Weights of a small image captioner: 6.7 epochs.
Rows from block 6 of the image encoder of a small image captioner, named by matrix and row number. Rows with one number belong to one neuron. Each number is 128 + 32 x the weight over its row's rms, rounded and kept within 0 to 255. All counts start at 0. Numbers have three digits each. After the name is the row's rms in percent of the matrix's.
Before each neuron's rows are labels from the 100 images, of 14976, where the neuron reaches its largest size: "responds to" is what is common among them. Only what is clearly more common there than usual is listed. The data: procedural textures in two colours, tilted and lit. In brackets: how many of the 100.
# gate: MLP gate (encoder.blocks.6.mlp.gate.weight, 384x192), inputs 78-116
# fc1: MLP up (encoder.blocks.6.mlp.fc1.weight, 384x192), inputs 78-116
# fc2: MLP down (encoder.blocks.6.mlp.fc2.weight, 192x384, transposed), outputs 78-116

responds to: pattern colour: orange (29); ground colour: grey (25)
gate.369 093:131136154152128084143114102079114078125156116162194152123167087000136119141087140148149146119112090124166183129127124
fc1.369 107:138170166135162141146103173194124160105152154111120113123073146040166160158166162128124123174152144132111077156129173
fc2.369 145:098059130138127141152135092112080123153145140178172151132056164241157143167123060150087108102130126168125109079141139

responds to: green (55); dotted (37); pattern colour: green (28); ground colour: green (27)
gate.153 088:160173129132162100126059149127177123083158156123129151167107173160104130085132156116142099128129208116150147158089114
fc1.153 089:087130143176136160171175121133090164145090126054128112120099131111180086158077112178174142131127064133089149139108135
fc2.153 078:092105147164104131148127103099155113116127085155141104133186124081155157144116206128117084129132115090117118159093134

responds to: orange (45); pattern colour: orange (38); pattern colour: yellow (25)
gate.51 107:080173087163142098122138109129135126148150100079151157125142133061088181154153134153063157155142098135136125135163177
fc1.51 099:162075151143152068124079073115145109163128109145060188126109104183067133055150105103097172146120156125142134111111120
fc2.51 093:150158075139127127158149149108155103106039093076061137130156138084075130096119131133176138067115168126124143115097157

responds to: green (42); ground colour: green (27)
gate.76 100:160095121173130113147092159177156181115160146161092103099131075103144095119096147114119174174136111135175141095119110
fc1.76 095:102193056173144125110116196129134111158130115128118112105184125164135159097090079150133122143129121117143150103127144
fc2.76 070:146143120145135160104105066118112165144140125098129120115157115122172151154116152119107150150099139073108077125131126

responds to: crumpled (70)
gate.116 097:137156077155138102185135141159106133070152136115167168182134135133112082159190088139149140139125153157119108165139151
fc1.116 097:171122109082113128101158119083136139143083130111177098031133140106175117118092163095098106083127165070151153120121113
fc2.116 102:089153101125150066140127173129155131107132162074133150152103126128083103168095102120135096161108077189171142144164139

responds to: black (57); spiral (33); pattern colour: black (30); ground colour: black (27)
gate.184 104:193139080126123091058101095083143126156087119165128170146115120097134108068063095087098139073104140159166121154100142
fc1.184 108:163114128115105099078138111051112111122067110158160140132099098128135080125082131065099124075079085135169078103117112
fc2.184 103:079160107156142185042158129073104101084101112120102079122147117140119125102121100111156135116101155067092118087108126

responds to: green (60); ground colour: green (59); blue (43); pattern colour: blue (43)
gate.362 081:186118119145103093093099088099141165105055100099177103175100108196086065107101104194123144086125163081115100121098105
fc1.362 073:149130144159175106085115111100107133132103061189121107169157146229107133130079110144110117124183132154139055125126084
fc2.362 120:103051090162125149108139067119069119130109127167126127134106171235157133139075071134088173084119149129108135069137130

responds to: cloudy (33)
gate.332 108:155079095113174127103148124160101208100116133227106171123089201141131077139083156065165128139188139158144124098118153
fc1.332 114:106199187129120131207127142180085103136176105081143151131126136121148177164063137190120128109208115099113120178148090
fc2.332 098:077166138179127104114134118133147082096092117135136100132156107117156141124126134077118112140129106104098081148084106

responds to: rays (50); yellow (44); pattern colour: yellow (30)
gate.357 102:096072147137131139218126105152134184174126085109137142099122106137135197131110147105103103178131124110116202086107082
fc1.357 099:136169125140155141067126164143138123090110168089124108177115149097122084163172089151156125098115155094107090121115160
fc2.357 089:171127131148114081107097118157143133094179180140129088132108156147110116132093118157106105131116134139126123114106182

responds to: mosaic (26); pattern colour: orange (26)
gate.142 103:128142084176159079099144106146085109127146119126101149158150120115107146118135112127105209164129128134078124129107134
fc1.142 103:118105100118130153108094151041182115127128149129112120112116123152166146094155131155173094160069143110149114122160165
fc2.142 095:070100134180101129216150147106135120104137174153143116144141136132107111144138124182116036118097174138152146134113168

responds to: pink (37); pattern colour: orange (32)
gate.94 090:101135139094162114108119137108103076160164110166073130088158147000170144168108102108182145168141088165129147147115178
fc1.94 099:097130169155124137081126101098122059177111120140074131096123173245086084109131094080200109101085108141138152138120146
fc2.94 149:118201139113128106114104182132186157131132122102102144111164109003073099119162183142176110161131141132133166183127136

responds to: cracked (26)
gate.64 097:095090199129156129087124152149126143121103176098204173147168117120093120047110090112121137156143150150138058162187127
fc1.64 099:108080139127154201200172098092130166152114183123125095106141113111147130151143159131143051090115182105096138081091139
fc2.64 100:115152125136168126137155130149142093131079088112118088116130092137139139096140118062207157089151185104103083087092079

responds to: wavy (39)
gate.29 092:181089112130150103106159136116112141125139124101133130096139161111144102129155085131121147137113140158173054108110156
fc1.29 097:135163138118087160122095152098151151100121136129125092121117123118194097120093121112145125132144064169130188144065038
fc2.29 115:159110087118128123115138127234175150138081095145087047163140109128169126192155169073148141138111069143147076129099112

responds to: teal (38); red (37); ground colour: teal (27)
gate.120 100:103067107163176047087144103133153110118130128179115126111128119122121158111054118107102092157120136213127100093137161
fc1.120 098:128137198167192102109111102106123155136108109120159131162209103132096170130086137174123187161095099163120080111119096
fc2.120 094:071102112178132144045102132119171061143134076084133117105158108120152109088125197113141157116116125119135072105078155

responds to: pattern colour: pink (26)
gate.380 082:128150128106130067103084123164153139131159121133111158138087139048131147129130127136075066160091084143113068135077155
fc1.380 112:133111128099089150145107103111150166168160099135032160143092120242120139098155110099114139115104095120136119141128115
fc2.380 190:129186135122133101139141178149197117120114104085115135121168080005091153119153185120153137146142113104145124216138124

responds to: coarse scale (70); mosaic (25)
gate.69 097:109136113137114134098150149152140107123147155124162175100120138136101124111136151146139120156084120118063119082112189
fc1.69 102:085172155160140154122096128102080173054063126103176154081165077139074137143130091146113118108147137096135162126160142
fc2.69 080:150156081121117129133137093168193152139059027112041132149153106147177135154113156102137183141124055122109073095090119

responds to: mosaic (36)
gate.272 094:087121126087190113139096125154151096145181122118080084136109141111087097189120137107157097127127142181099186149152103
fc1.272 096:146127080179087163175194130050195093098152161161189107129129088147171136125119119155100088103128127125158110124112107
fc2.272 083:112133166186136087065160136125117080046144140107138156114146123113077130066083132146167124134120147096077111127098127

responds to: ground colour: green (31); pattern colour: pink (26)
gate.108 086:148143156156083146152149086132079130147145038157157146051130125091173152145124121159137096150167111113097074135174200
fc1.108 086:110128119104122108072135182110135140081082192109095160169151133167086135075165150081062123165140150078142128094143074
fc2.108 072:102184117169132172125147094097163131136122098135073111139130128108161152077138124130178136074146195120117117094121123

responds to: seen at a slant (89)
gate.224 108:122110073172150170125133119105122169104094114111123057115087101095139106137060099151071177127150181078122109134164117
fc1.224 102:106153106077108083101060131123123109111216111147104128148138133151148146095115145103121165179132099162140159109175214
fc2.224 106:123058182123122125158150119103104084077130122099134126128148165145095152094098107185135088084157130123115150105117090

responds to: spiral (62); rings (32)
gate.250 093:106138132141163129094155096146044160116070106092108106122173121132148164114066111133136149099043105093105128096093144
fc1.250 096:197191133152125131176139100176087132125110147160135138164118146115144130127156163067077127121134143163118086111103104
fc2.250 092:036078147152105164169148094120122125117102144167157134127120096125133129095126113157111087102134168117134135106129118

responds to: red (36); pattern colour: red (35)
gate.222 096:152104107108124125120140097113071099110116173123196133071175178099122186054104144076141118115091165077104095142149142
fc1.222 105:180123132122131103101175141183136165139106180171152190124140171110125123116075156097174148120143154155076106113155141
fc2.222 073:126071132127094156110135087175137174144154116143096123142127132140126113172109098143111113069138135134113196157167147

responds to: yellow (43); pattern colour: yellow (28); rays (27)
gate.109 091:134133157123078129172164125079136166154146150110112123130127106122155128134136171114093101148139130124079158057094114
fc1.109 093:101119088114183131095125138138158089164136118140119138134151105149095142159110072154161129121090098158152091147161129
fc2.109 091:132086149078167090122143166165148105127099123130110206099082123144125137112133097118156153113098113146168138176198115

responds to: pattern colour: red (27); pattern colour: orange (26)
gate.231 079:133062134100071173151142144126140118135105126145151116122161106000143102132174062131105107137124142141121118154111106
fc1.231 115:136219093157149091075121196161048118103162140129115107110105128132132172150129188094081119197144123144139162109127197
fc2.231 129:153097119156127190116152074111075093127113130184128089119122158254213170155112134096088144078097157104145083074143104

responds to: purple (41); pattern colour: purple (30)
gate.162 108:118091152144226116098144177170135112204182099108107103059107157158099149099164119141130089177097060060171127184159149
fc1.162 107:118150177152234138111082163123076091164134126153112104157139166152114126141121116124166119146155091069171125148147168
fc2.162 113:121138163106116193176118106127122165097120115160124061152140137131127131165181111133134076120159167171066099107064098

responds to: rings (100)
gate.374 101:106168115110196111101071132175122180095134151108128115157139150140088154147132135130114104136133149122156090111142110
fc1.374 106:139147091163172112134072109155084148104108136100141103132153128140139181106156116111133076145114130147138112086127111
fc2.374 126:086062185113120129105078111116107169169149110144133163095127144145140108084093171091109175153120129134111156115125105

responds to: purple (37)
gate.365 096:133138108141104084104161087145073071139095155115129076058112089142138139134074118089101117109151115134129146080037180
fc1.365 099:120126137166091106137084116081107124094191113185168185134154191119131168125182108075156111161106111224159091179186156
fc2.365 075:190197116135137124098128146179155159215081113128110034098153116126147135155132178159106104156106136061153163178102139

responds to: rays (58)
gate.139 096:116082125103108110132126103090151098148131132121117121128103148120135141203105120089147123113064139143126148210067112
fc1.139 088:111108116119164140162169103132076086121152086195061160170196121139175116132094113122154130121094147189154049192154143
fc2.139 069:171116118121130121138151100138099086161145133170095107093095136167171153076093158126120176102122106103160132106163134

responds to: coarse scale (78); green (38)
gate.320 096:139145134124178099133172161148150168146088125081121147182153124162099078148119142135148170156114097117156083122112139
fc1.320 099:153090119161128169119117087128100106106130111116123146075153124106176171137129154137078104105122187126101133140163116
fc2.320 119:052085184168143093163163172141135088092087149094115177105101101107099146146147061170146053119144155150146181167162094

responds to: pink (38); ground colour: purple (29)
gate.145 096:155137096127067110142136119151138126115154120136152197121130186111141111094130167110092170167110178102122131124145151
fc1.145 099:127054176093183158124124139096170116151154157067099072184143142159109151153082130183156073119122172178096168092088104
fc2.145 097:139100130107125066175123146144121135146105141155113159147084140133099137178115076159125094137132070174191205149166125

responds to: orange (40); pattern colour: orange (32)
gate.126 099:132135133120088095165226122174039161079114137148116156125122109136160139117142135093086113194141101192107118073123110
fc1.126 094:135166122122143141140134156131198060186149133108105133106118148147105124159125151111132158081087146078129141139137126
fc2.126 090:150032136085138077085106098161106137073120151090093127102116163132194149141100083101126134178084109121125127164159115

responds to: crumpled (66); yellow (41); rays (27); ground colour: yellow (25)
gate.375 091:082139145152159110137090171159145110108143106128134178138108156146139157168126097188126215094149149111137185157174090
fc1.375 095:161172104068151134129116134112145136176210156183101136130101113099175114119164153074168082150206128161111086126132175
fc2.375 060:189135201142102143160178123157099110116124143190181107153133096121122152193119135130093128157164089102138184195058123

responds to: yellow (41)
gate.48 090:078108111098085148118138137155127163083169156134159129135114142110149168167110194126152081172128120132173155197137102
fc1.48 081:115082120141097146090120152099175135113109137087084192106127173154091175153141170134166127110130059154206169223135108
fc2.48 071:087137117201145151078142155153151095052104103096144081080151140113145164105139173120124113119075166083124149165115156

responds to: wood (28)
gate.213 099:178089127151133173094080099139093177130082085098109137142128105145135112123139097119142154141125180100120113100156146
fc1.213 104:165112139162135159105067098099126174138098105103089091163131140134127126117179098143127115159098184101139115094137167
fc2.213 110:093122182145125138190137188073147090124117182159162137105104115115094109108158111163130041101122210165131126138154127

responds to: pattern colour: orange (27)
gate.169 103:122145119141179109126147143123125145152125112115074017108124092145151125153170216173134095145094130116127114100061165
fc1.169 112:119097082073055107099088113155124142070149128128143135104145091122144127079068097106106144156211079109099111184125132
fc2.169 073:137141106085148155161130117183188163134107115143079112144186107118152101082140102081163159140117124136169150076092102

responds to: white (39)
gate.235 101:136155111130123148123054184162080162055163113177154115089070090124143147174065142155204145181161126110097175132171172
fc1.235 098:115137123163097132175056091186124095079121058157158184112069190123128159108085148124093109135147138152184152154117102
fc2.235 088:103072112073113188220127091077078140071145133155114120139132141124101148152137116137126173064133166138097107101156117

responds to: yellow (44); pattern colour: yellow (36); ground colour: pink (25)
gate.91 094:104116177119126126113091114120163176141145208183098124211156132106136160111103123108127130078146148179130120108116051
fc1.91 091:151144097124128110154130162158126081079115074084133138084133106152132107150111120138108127176112147052115141106131183
fc2.91 090:068070144087157102110125067173115136159113058126135109103089148155152143099124107160111150136139121097095129187149101

responds to: rays (36); yellow (36); pattern colour: yellow (31); pattern colour: orange (25)
gate.176 097:158136116168177101203175166207044163119091106131154085154103093089108143142128103182118142129146144085112121137082114
fc1.176 096:140132113092206131165144153161056074106090078115167044118106091088127130137092143127108113165101131113143173147075179
fc2.176 088:163156084049104181128098115148175176173121079095115142159119130147176114153146127130113167124127088184153104077113141

responds to: pink (53); pattern colour: pink (28); ground colour: pink (25)
gate.26 101:126144129092090124130129086136172193161182112148097136121076073158115088165148171130173177112161105157106061080144170
fc1.26 097:183152179135163102118132147153075092078067143138159112170168198105140126100066098130080072112074155099128189148120112
fc2.26 078:070153095117139128135111148137141155066122107057089090120116115124047131146105081130192111087152171116104161142119136

responds to: black (44); ground colour: black (26)
gate.233 097:093153104081144172139089086114140184114108085120144093147141148115137181124089097204108090150153153110107149126096151
fc1.233 098:124138077094121072093090147125147099172155131152093188145077152107106056142109128044130208129171103131142123139160073
fc2.233 085:149092160149141115144122146113130154101125144185143092119104131115135104125077150103115070151146052138109129102076146

responds to: furry (38); yellow (36)
gate.364 107:141136099113053094108141071135069141150071121117147168136149125130130176140113081158100158107103129161081127105095134
fc1.364 102:136157131160169125168141172125180125108154144105097091094130127131175079128126159096134093146154100116180130136145111
fc2.364 120:120118145117133108188097094159145163132124123173138128104104161124179158198124147119097082134145118138154137190168120

responds to: pattern colour: red (27)
gate.210 098:178120148193162116127114117163132123164084131125112116111189066110146163118164100102098108116093101099138081118145125
fc1.210 104:165142129151166132142178102167097086133116131157135101160190092105144197133178119111098096098107140094125111129141104
fc2.210 099:135207081129151129097080111142144156132157031068086107092147135126157127122141164140165154130131153094115101092134163

responds to: purple (41)
gate.52 098:127145128119161108101107160161167120139121088098116104077131105149118111149194148111112147131112124061140102117140108
fc1.52 099:172120138162082133151114115097076137093123158152116180148129145110135082108069080167134099153169127197156134102101130
fc2.52 085:145080146092150181084135104169150137099082126147089149088142140144167183161094153136101118085115139076145114133102116

responds to: crumpled (66); white (36); cloudy (31)
gate.347 091:118178135197183129095107078126093123090092098095200144112097121138083086153148093164141095138121153143130164142094159
fc1.347 095:163080137104080165137141201120194094211164144139109132106146168124174192094107133122122146117156107074112122115178102
fc2.347 074:164113148124141136191132155170145143154097144106131052086107139143148153088139106184116050129109171142161176187138119

responds to: black (43); rings (38)
gate.24 101:096123106115138140113088153118116137166065107099186168100124107139107163112116134072069127139131117147132173134120052
fc1.24 105:121126096114120172090117105189124113124138183104100081138140134127094109177145164129153180184130115119097200162048126
fc2.24 098:132191177164135099136124090077093116101158162077148151133132145131087107132127085192138108147179188129100144079139151

responds to: furry (43)
gate.354 108:182120162161163108130140161144110132147156138143156129143076100137073141143074164103110160160163154180126140100083189
fc1.354 105:132159104123100146110132131150132090109124057104061109111144157109177118140166066170126129086118147074117112177153061
fc2.354 114:216094185074109128176137131156122190153156194163164106124100149145141162181114117141075101167121097140130143139142126

responds to: yellow (37); pattern colour: yellow (33); rays (29); ground colour: blue (27)
gate.336 106:111157078153142166137166155085131184131109170091136124054153145093163189155129142121165051127190185095127115195131112
fc1.336 098:103139113092103078176152118162131099107128111166177187149153098190083079093127122123104178184153161132123145156139102
fc2.336 108:062228096210142133117125146096143066173098079163153055131099101130148138091163149088169089105169158143102135150125129

responds to: black (59); ground colour: black (36); rays (31)
gate.276 094:134096067138076167162078078132122188141100098081122163113136128099141104111144083146118179201082147134088195101071097
fc1.276 095:093155154114147076176133175071097090141179135187122130132168116142085209110125184143139097164173093163127114162174171
fc2.276 097:130161075153125148032159105149122087146063054153096104118133156120147164069087157094149168076110119103173142150106139

responds to: red (37); pattern colour: red (37)
gate.267 099:148196156116094126134097106125114100144162153111141208175087141077119123106137148149184111150128118120140148131138214
fc1.267 099:098162150097132196142163124097148098174176125132129191121113129085147141127095086185132115135127088178150102111226139
fc2.267 085:069077106088144169144094106144152185089186121165170163126104133169121060154123080132145137144103099151133136095111157

responds to: furry (36)
gate.57 094:163088123122158137126177097122122143114107094144115081099112170094165082157098125127097119131155107070111122122168115
fc1.57 090:103162153135132095103102162124130086128152158070107184170130093155135127093179130101136166129082160147130150120127186
fc2.57 079:135108137096157124179123104116170167101118145148115099160127130147130109122123100125175122148160118180132102103072131

responds to: spiral (27)
gate.346 093:108129120163118116124150134094170111169061187084102162115092199147112071137099093143105130127188113028142147181147132
fc1.346 094:101132142074108128130102156143134109075173088139081061158141150107130195097081156120120091093060173176115124129122160
fc2.346 079:106084142093122143163157165156151148106112197160166130152102098127125125155100092112120145145087121153110116137066133

responds to: coarse scale (60); spiral (58); black (47); pattern colour: black (26)
gate.262 106:099179120140131099147146086127146124067075170061136148094197154126065117101142115107084102125085070154113104133195126
fc1.262 100:172081112128152147076189155126134141191174114161124086127069118152150129114138153165149152113177174102104164139077130
fc2.262 139:120135151116133100136109144137100150125089131170139120125063151117123122148169072110178064109129184173122191163165137

responds to: cloudy (38)
gate.65 107:204151123156107075072138122098161172131126124109147089126089130153126091088111107136147122129172153126125175169127115
fc1.65 106:097144107170137120082126124126153127161130106121114069151147120148093045114125079137190165135132174137098235171077119
fc2.65 110:068156140156166116096158165092140093090125096062123118109117114145101129066150137101182115134110145117104125104140096

responds to: white (44); pink (35); ground colour: white (25)
gate.27 103:126184137088075083140060136128116110183147129103092141141093201139151166092142120138088157138142084116139089114117179
fc1.27 101:102173142101096083147059127129108134143134115122089122138118184141130195090153129081091131188113109082133121162118194
fc2.27 098:179183055149129130061165119139167129175085138097086148151190115147175152120049173061155206126106107099144097077098117

responds to: spiral (41); black (40); pattern colour: black (25)
gate.217 113:082157120132122123092160154124141128141120123080128179121080165128129103111097126119141131135082151144107081148202136
fc1.217 101:137131070114094128157104115162099116162112136129174164153166110105113165061121125081061130164126134187156180050141059
fc2.217 094:068129130143136100122084145123166151153154175168161144122105151112081076152098172123127098182131119166181187135148157

responds to: pink (39); pattern colour: orange (28)
gate.325 084:102126148079167131192191115147137129144131102132128152112158108000161153156142107109123107117139165103135095133173110
fc1.325 117:130179068124139115114109157123134128122185134139122117114096125067191152180109179172130132159146075138104154147110171
fc2.325 157:112055104140122166121148079147083103112108120156133128147100139255193143123111085092096173091109124126120078062136118

responds to: purple (36)
gate.127 100:076155147150114148193122112176108102147113125113124103110151082144090137116114137148063125187094051141118175142110092
fc1.127 106:084107172137108136206145090163106071171138098178117096055161073144110151144069115095060117139140091137140195146088114
fc2.127 124:082143125138128167092125105102110107116128113098116128124172091138134083063173119132164167121132197109095132107130126

responds to: rings (33); ground colour: purple (25)
gate.353 100:119085177146125116033125110095074167066114083160119072144140173112182108217108134092160114064144094150127078114123138
fc1.353 102:116076160135138103117123141125107142112100090124104120112146159096168112162139057165156151056156107136164106174133148
fc2.353 091:165091174099159138145091137097147205099147165142121186083150148138093120142095146108119158151114121144152147119095182

responds to: yellow (40); pattern colour: yellow (31)
gate.174 105:110136149158124159142141132105131200067100161144150107169097152126153130100107115163195106134161140118109135132112181
fc1.174 098:100133165082118222101117111138083080127135096180145123120162174115082141145143142174132204158120098096157096170138123
fc2.174 109:155107137095126110139130148155151160093095120112119214154117106129148119094146100097153106141091087141168132132154107

responds to: yellow (39); pattern colour: yellow (32); spotted (27)
gate.304 084:084123148133142083133080148108155089060171118126104105098144092071139153103170200145155131123158108062153123130151162
fc1.304 096:125114139060088129165129111137103103072145105133154216079151126080180179124091188126160145140146112111161037130151117
fc2.304 063:116132126090124097159115133170125135150102144145144190115076143172134100087124148107122134133126075168149134149145132

responds to: cracked (31)
gate.157 094:095135124105140115106203135120138142091110156173194099105130161064141099124131176143161120119095095081106065159122154
fc1.157 093:128111105087093126132155163133156165079148166155096140117095156051133136120142179158104098145093113124121065094120102
fc2.157 096:151154132172127113133122088134075100143140192174154095155130159190129108167100110138115094152153121130103135080069124

responds to: ground colour: grey (25); pattern colour: orange (25)
gate.166 093:140115206096115172173124093140131159201107111144154102105096159069169087118083152205128180127156113101118115097119092
fc1.166 096:130099187121146183108126075116172194147108183094206088120094145094190119102137140089129149091098154111147164067098104
fc2.166 083:097109164122100115175126173140167137095102185118140157153093086108127108158159102165127044164127127172119158149065162

responds to: green (46); pattern colour: teal (31); ground colour: brown (30); ground colour: green (28)
gate.342 074:191104157084122145162098110063178165133126124164126110097128118229092117089119103098155092069116098117139108119158087
fc1.342 067:205133116101132136152130165094154114101141131165157093112111139244119115107113094086163118120132104113140076127165096
fc2.342 130:091057108167122137112138065098075095156112121160131112129096173239162130134098073133101134088124158136119127063142121

responds to: crumpled (67); seen at a slant (65)
gate.228 114:134156062156121118097115122133126122157196143141083054134089109131106151122135143143124105176154130103105153169122174
fc1.228 116:146111204102108128116142119129126098136069155127154206118168154115189159111115162107138096070137127170142072109146118
fc2.228 139:153134050116097153158136126145158160178107158128103102184126147173153093141135126104142181104100134197130082072104189

responds to: ground colour: green (26)
gate.241 093:124041133126080126145085142098117147122093147113101132177123134127121160141141119126130025150135176158091131109115115
fc1.241 095:134066052177111141113092142107185147100134138156080109134143136121111139118138104157147181153120152141143139151123076
fc2.241 097:166141108151147143123124107165132168161119087090117055099127130122154178173135171137098096142108097083163113147094135

responds to: orange (49); pattern colour: orange (44)
gate.60 097:075123165132147143100148170166192105109142142129130143097143159091138154164067148119129142074146175089127141166204107
fc1.60 094:105136141150154129112159198167181147097120105154123189178104215081127090116105160078121077112168185156112124166192102
fc2.60 077:064114094151090101114124144098112118044142114179141137099120139104108146078132120116107120070101135099132126113127161

responds to: black (42)
gate.168 113:088130173130147104079099121131107092119144106100094180117156113138082196137197143165089076167037125098131112191129158
fc1.168 101:138138059145091156106152158171154127163155119162106103110111079127167074113072043095172168149157117183104177107091110
fc2.168 099:178062152121138121137096119090094152142146161124093121111114159117106168185115116126100151123182159111151164171177136

responds to: black (43); spiral (39)
gate.219 106:153097095110141103079135158083132159099103123134126158113073109132201169108098110136117197125184114131153107107163114
fc1.219 101:133150140166123160159138087146169127098211164148120102203117204115142133110152191141139091137159137098132181151094219
fc2.219 101:132154136151127054123126113096106133141187140062140127147140122112079082165143078173147104162163136138099161118113148

responds to: rings (72)
gate.290 098:164087156100161141131119108136150190087101151094132146135122127115143156085068147131154133085120097149150097102134191
fc1.290 101:127180094101137139133110162165140122147201099187091128129080107137126148199150160162142174129127065110120128154063152
fc2.290 075:182171139097143073113113131129141162071100136124106190155130153102129114189156098073167087212112084148153167145179139

responds to: green (38)
gate.379 098:144079125098150069124143183049101213069114171123131042111098138173092150126167139076130109098189124130165147128119135
fc1.379 100:164065096108148104073104157107109146121132175191109126176077158162089150101104140063175119141185117154128156096118184
fc2.379 077:155155109166181124118107141141131090094139141100058082089139131162142163038099153128143132143119138116183096158147144

responds to: orange (40); pattern colour: orange (36)
gate.254 097:105088169159140078132157089122096106112078092187169132153142139104123159134093148128154125078171063092090048148144171
fc1.254 101:163083085102117086122191074137087079088157134139138177108169124120105130105111133096120113196096202091133110129096100
fc2.254 103:147155120150112167114138105082136104148111108104076052127167138123131135104149163168128119089160188107109117115126145

responds to: seen at a slant (74)
gate.378 100:186084049107095092076101112159116171099104179120168182097125069119169164128142164116133117119113181162168074079145098
fc1.378 098:103175165111170139123136137146151139199163062144107160108125172138122072136127121162173135105198094093097167154150134
fc2.378 078:145108125089134090139133144149113149153149154160157138132083147149133101164104084109094113166101057119100116151097124

responds to: black (37)
gate.154 108:106150103153086142118094127168119092106105126080151153089147110138131156161052112135147073157159162192124091147205099
fc1.154 102:074137107127111121103084161139157103102130161055121181107137062122081152131109090125141088159140125173132123076166115
fc2.154 104:105094149104082168122102150069130158132196137090182219096134170143117136089135185166059122140087141138126115106153177

responds to: orange (36)
gate.307 101:136197127090181122121121141159116126174179106088054133146097093171125135167199160165174129137166135169069152088144132
fc1.307 104:102065124162165181128151081105194193137154162146142109139139106116138103126153127120166123130076152163126138205135128
fc2.307 105:101105140110148169154141070103123115101090092129087120120145126132158173127145108147161111082158184106067113108156098

responds to: spiral (57); rings (37)
gate.71 109:140133139114166164145146130106131146107156154085104147130134141154100159101139089135125090047122171120120131081194166
fc1.71 102:120143117085109110151157112147110126162131162144094123103123122127122054126080129100161153125231088190151152090081138
fc2.71 106:105069104106103093165125127113106098143134129076140162150076126125094112111165068174097133124150148157137172134164193

responds to: ground colour: grey (29); pattern colour: pink (27)
gate.84 093:140128140126128128154151144127102096128138160101201172094197084000136106132142127134141100161138110153130134129136139
fc1.84 105:172144149079167113144114146145104148124196146173074076147125128051194173148136140118070164156130060119113105121115149
fc2.84 146:140069113145128148155160084130069085139116135145139109122090159248178162126106065126076152076121122123138078071160117

responds to: purple (47); ground colour: purple (35); ground colour: blue (32)
gate.310 107:137133121135097095160111083127114089182182098147083109128110161094113168162099158132154117163113144160153209113094203
fc1.310 103:134121122090137134106174169136168155081104124098134139126141102175140117118118123133110138124175197078116118175157083
fc2.310 097:105057127120152117161111087127161094124082140126099087105079184185131130128101047146123121082131123168144139070113160

responds to: coarse scale (62); camouflage (25)
gate.90 108:093148163068155085172129125110130125164146100149161151086118121126084154162119113135141148130111122049132138148130184
fc1.90 109:140157176103157118157109173118132145158145117146147156110126134116132161207073110168180152139134033080136138170150152
fc2.90 127:152181170149139145101158073152146123119122069063074095090170097115194192131146202125114129161139129074098053144124077